{"image_size": 64, "crop_scale_min": 0.8, "text_encoder_layer_scale_init": 0.1}
Rows from block 5 of the image encoder of a small contrastive image-text model, named by matrix and row number. Rows with one number belong to one channel. Each number is 500 + 50 x the weight over its row's rms, rounded and kept within 0 to 999. All counts start at 0. Numbers have three digits each.
After each channel's rows are labels from the 100 images, of 14976, where the channel reaches its highest value: "patch colour" is the nearest of a few named colours to the mean colour under the peak. Only what is clearly more common there than usual is listed. The data: made-up ball-and-stick molecule models.
# p10: first pointwise conv (encoder.blocks.5.p1.0.weight, 128x128x1x1), inputs 0-63
# p20: second pointwise conv (encoder.blocks.5.p2.0.weight, 128x128x1x1, transposed), outputs 0-63

p10.90:536493478455562467557471463504496418530485537440445515438471553433578456494498497506616498444519403547507447502465574574558527532546368520594525421461447556584529567517519586532555526525525546
p20.90:510609565529470528506519480470466573484456515382540564468491439488488511495594515538543444383509544450498363560466542471449499548483493429503504425355465494477452518512506437521516578538484523
patch colour: pink; grey

p10.48:476475447501563463529482539459484460532425584426533480476455463449583475499450606529537521486507469535494502618425536526548477431500499510643427404486513535506470590491524561441553457522500504
p20.48:491483497593516442549441527523446593517553502471531511545507528529467509441466546523538514478496545573532476515494512445461540511509535476413489536420462456368492540573533447540542519451416477
patch colour: white; pink

p10.124:460471434468540546532464454526427453517548416536461471532542445387450583554545553456446422513587472411514477484468517509430510528477491434434467469566465502493513551424500451543417533489511595
p20.124:510423498505559438621519490458523570508523512525451570468559468454483515491515573429552504516499512575528542477557561484451504523511473493507444462451479513636544547514435461473459615450513528
patch colour: blue

p10.76:523592556440584444478457571392489539514587569505554487469451487475421482485422429463489379534598511448591465454510470466529556451465481404427580521481603554434533418520453501528485573542504530
p20.76:492506547526459495487517550476480507494528454584532520439454561495497508454487462544518595455544385477556462535491534497542569494444526583501593517524516486549576479469585504456557611575550451
patch colour: brown

p10.55:466441496594483540438517476512566445559494509431518543475406489599538507477523521496547498469545471546491432502503522551570496495503505600413500384421482471455548530495484499459535486534646495
p20.55:493570576468473612459489469457520493479536516498479475480490487443441470532562486624434500451513529520483515487526528490454491440462619450497571413573517546444475446496483507456441430451526535
patch colour: brown

p10.126:546608484544525449471539489561448595532439510495470488428518499536407479428423404545450515596515435544465442504446483593502499576425440616407465559564569514598531491505519509534462492548411508
p20.126:555501517476423579539533512479505546508555557499471498481509463402494461528478463553476434507498526611506518509532544520463512474559471551403427520504519619591482512631539460583463523492569582
patch colour: pink

p10.66:502413551498511529572457444441435506502420468562522483458453592531501562533474484541521461459504510544483514523380436516448475419658514500424471500473577457577435538544442569478552565542568486
p20.66:496461510409548523481533565492533583445500458501499583592528529493533481497520611542512499597437426560591524507579552543599469428428580536506492424543458554489504533534420526556532451471478556
patch colour: grey

p10.116:527508571452484533458567477453426477525493549504555505517428490540479501569457429486563471479506528533513496478559439446472469519467464484515424537771444577520525506497544503468474479529465413
p20.116:416465434457445522512535527532458511500534536520495476583387530500525447581577465564531545554515579504523456457574425536471432583542581564446497493473510535517548445499561465497477533490463474
patch colour: brown

p10.100:443545457495517460516500488556507402489551507502530655589506488451463512570581484531493546517505593544478517350534461489415500469472419537536470468512485631518517524578416462450489475506592436
p20.100:458515564427512479434518492465466514437483526545515415440556540422462409544512476463516481479592574501493479493616468518463477584439503549445404381459560530485548512548567453463636453513497481
patch colour: green; brown

p10.45:447409583446541504432428532485549519492473497526529457501477534434534607482451454454473518509564449543437579369493461525455525436492468437466396462453457520448563521529497516531546423464429449
p20.45:448462534527532493481464432410508468417488475500447511454548423409538570476532437482608450501577497449462505468515604449486423447592563491495464550583460554436524561400592540562428472427466528
patch colour: purple

p10.19:503494454602470500339531569492559481542535428535467507544416460477513546501432623494474590448375510528496494453514471495588550426492503484509557487414533540486519532543461580499434475541472548
p20.19:528530509488518505321472524500459475478498544542467494516552481487509518463535527441517558572485483437534522493527473499512430448500516491506569476496477515440563481524564495554517423445495543
patch colour: brown

p10.89:417377523509502475583434493505476448502440527582414457479495480480525485443515449474506540442580519474468488481522487571456452439596464480414560428516468576506468491572553504502513515569458461
p20.89:519505516583592527488530479529505418511583516390559497418510570470533583444468472540613457566589556511464516468506644552568528466536613440507586461449505484502482496506569484500569539551610486
patch colour: grey; brown

p10.74:527469532445509513519475527520402396462467614560505483414440459517503474470520446506423412487543506505486495480506459597526456458461497450530459661465482443514418590523580504492522508481482439
p20.74:555553509510482550481560520506483455516478501512473465444453514599405528444509567495461485445478511520462493512425534506515482553568508538545461479530557552511578545547474491476461496513411448
patch colour: brown; grey

p10.35:501602563423512525448446538496434463528494602507485510517433500536477519485421457458533382455634470430564453466505519474494614439511482422468564510439597554461647448519528468414557534513486452
p20.35:492541545501439553463399521482520416481487484533395540543507494455539511510501485446419508441495483523473463519488441489552530424521483476519440425503448655549443512514476484497530482508501516
patch colour: grey; brown

p10.32:456597430511475573480485494498419506464383526470463561455419478576500505506604413512491564577467594477536458462463499492490491552494514455448481536446532455496454479486521672415531497496426562
p20.32:498518416517474553510500474418548574487461504597498513625491467435511493462578450419493544506521516409504531554404514468536581487454521460496458510539534499551467490590543435439551550505543530
patch colour: brown

p10.16:500408509555467583514512468516509431515478423488482540527385497501565440494480474508520480504552566437500448475545551545506503442526585373560604515486533424556462546544450478491505480505455445
p20.16:414518455439575524557434504458514489467535534455497554570489449554509532534475406538471506565491531508483462520556497534538428590489475512480437493474475609453511519448449506471516540543518496
patch colour: grey; blue

p10.99:457403555405492468572459455502484524546437545526460474506478503442501514442380492485431522555627445552476465456464485486487494467480485469527412531549498517509397455498525472403603479529491544
p20.99:559628474484506458514564560485558455471503486536475472537477440550481620491489496512547558453527490486523559451496571569446541466513495553531429406482542546517506488516476512551491488522466497
patch colour: purple

p10.20:454503510543434495549488565499621562435387553377465549497440499493474468510435584565489544517500500529579456457436466536435437539429521626499503602469502570485404527549444457525502563513496556
p20.20:528491521458546529481462441459481468489601486508556533458495485529428511544481485476474387403530474458540492489455519467470536454493476570432495575500608308567489438492567464518534424478399504
patch colour: brown; grey

p10.65:528446547426501439496601545513477494503508498506420485578475458450495467427491487515397468534541444533505464490493495503575492441504484467462473373468511499429465438510613438541440666580478440
p20.65:543444479515486517446454491482587510469468555544488609615453478465499453489540533478494491520542485514487464527485501690500515436429514538394520501461481446559515418523458451551512522501453467
patch colour: pink

p10.46:490524470533531583519540493482571413528487506426526484539537480548551569574456556470531465455425522506563499555430532570492457554462397455487530568494398523427547500610449487548461475464580472
p20.46:595477500544472530557446557508523451495452546522496448454453583454458451448502444512502503430426422483441507415513545489425584547485552509486516544494501406529513509452487522529519567524548512
patch colour: grey; brown

p10.67:532390566435506504425484481533522496553434440419530416534477563450633566426486475519461437475438547569545418455584579576543431505544569544532479494506503463508530458513453529545456478482636475
p20.67:503497437488530476482503501498467480481512449554518502459461482527527521433483526420497491577523554535544546420469543495413507502578572591454509514517506383485521435481576488539469532502452543
patch colour: black

p10.104:458516492418434470433510469556517513523538546487464393467378596554543502497426561561523519444497449556556502569497462461384487418500499415588435512542486449570501572473455547479555477565451486
p20.104:528546536461473459519381478528483550464498444541441485526514477489557468565477533485456494510545528547547490447572494521424399537548517501384481520529514529494642543564488457511484484558551573
patch colour: grey; brown

p10.123:524494442489585442444546458524548506530546524479420504602530591688385513549459491501457441474475537475578477549515558439458469536509546652424495484484466473621424475506454528507496471441513561
p20.123:445466476505550460478562457512521586503439564406499527439508521556523498452499488509461479527447534454516483449521513495546632534482471481486571512458466498550467462529529447551546605542520444
patch colour: grey; brown

p10.103:456505556413524454461418439528494553522544429497519553525471478503420569416574488515469495514508418499418482563463567544500454578621499468463443389490459541438515573541520472529518451525516444
p20.103:513443530506489518521483549476440454499560493530514430519466471535416492502454503468518494414455558486454452520510493492479453543482436416501435483485463617515380544460525528443396584489482450
patch colour: green

p10.50:555532490541451513468455562596492476459444573481471480446441514620444446406439520496532515514514461585439458448465473572442465526437516691520408583467502591493477491492487451566397471526505538
p20.50:609505458525424540529476479518450510474472587490514486549454528523555454453443482517547499444508514579443528496578512517476516498426556512508478419548499511497563534524420502487523553519467484
patch colour: grey; brown

p10.52:481552577563469556548447544516587534529468415515456514555439489500579560528506536447415464484538499455430473471548524493524504538750452438437454404504436483460492475445599433477478468566426463
p20.52:582436547513541403494465448503511492513512486438548418452507547486595416513543530391408471486404509457491492465468529498564478413425398471412579466463494510557494540567463542531450432476524453
patch colour: brown

p10.108:598397507452477465510539469448490554462464504643504543503476609556530524466443448541503440524450518507495505457507518414410454509372583399446463444445536507506429420424487449496545508477439469
p20.108:526545579512496550522493506518513611521437526443524426551548499577520460459442595458460508477448474485524496504521479487442454518517476521469539482431352506511477432519479446546492518464500471
patch colour: grey

p10.88:419484494456551472562450540499599406546458482567542576445481538426501465510437489438497475476540486505457515448515522543464524499537520544501521497515477512449529508453552499475566505535465409
p20.88:499426503499476594476526538502499484484378499482454522481488463491464473510546430532528473493520528482525483574542538480494547488454514442497422393419546615416490533540376556487435482458451472
patch colour: brown; grey

p10.3:411483474574581544497534493420467515518505571481519518529479474591482510477633524439439513502507468531428428473448472527542557523479481576472490501403427501495423563489430436439426468556590517
p20.3:538493521512408466512403496508563517408555463585460422472400464510483448491557468433499521502476388496467515460519484469463436538478518475492548381454463478444542482503523409417463462484430527
patch colour: brown

p10.6:599361639435494514463507544436470478520459468468591498514385554458527485490483491481514414509545527469534486446430578457494544517487554522463599526565644503527503442508536507511505559517485485
p20.6:469535444559520545574544501555514531545489492550339448492498478455567463488496493570545480513497518487518511488612536533552543427468528521558483435539534504531490531558529466478583576515530477
patch colour: brown; grey

p10.44:522517490481471552587531529466464480501525567420515599453438512498512493569521498467576468471474560554560577575510551561597453487535446528425487521541419467509519496570457452565518486390513438
p20.44:500525493507443420441534529496513577536474562491431419560527484510487447413478452475534505441496548492521494556468516539413486562525476564510441490505449587470475530556503516495516467545512433
patch colour: brown; grey

p10.38:526606512414479580519529460599503570459549426477513482462483562606547518560622501495515470478514524541495437526537531573502541614486502572507413454463505491476498465457471446482430453416650492
p20.38:422475543481532473452561454486461483488412456501544538416490453485537448492578453559485565506503520515604505473485513504569513470540527510477454537475435465488500541450445479468489448479497495
patch colour: grey; brown

p10.92:482492351442504472516618501507546403478445511469450460546471514482461531548494458434421548465464455471509538464557520449518512468564672474526488458503556452604414554512505473467491542503524529
p20.92:572496551553599456430522527486504469535609441526500513486476500515581469497500557520504533557437515461464489541538448524508518503473473650481464599521532513500594413501578482463608567454515519
patch colour: brown

p10.111:493485502485489564576527495560604423541483555445506590568430541508531510503544378436550497469382418536546512463510517501524493468610572532532517460433490513492410446534477450469547480491596451
p20.111:480583510464404506480483538467472434530499510459510474506449482487464441568423504514510514459537516475551535482572473506599487466525428471500467460576463505527452539486448584416535521484463487
patch colour: brown; grey

p10.61:484547536551484528475578505591541422466422500486471487503532520599507489470525573556559486481464509598538507425453524467499539502523507623643551532492431546540477462444516527503537482401506561
p20.61:530531508487499477547500496578592569496465375507507532454500479537528441460569525602482551476545485510485538533502460465522522496503518557398478486451497452487456539468519470510469526437525526
patch colour: pink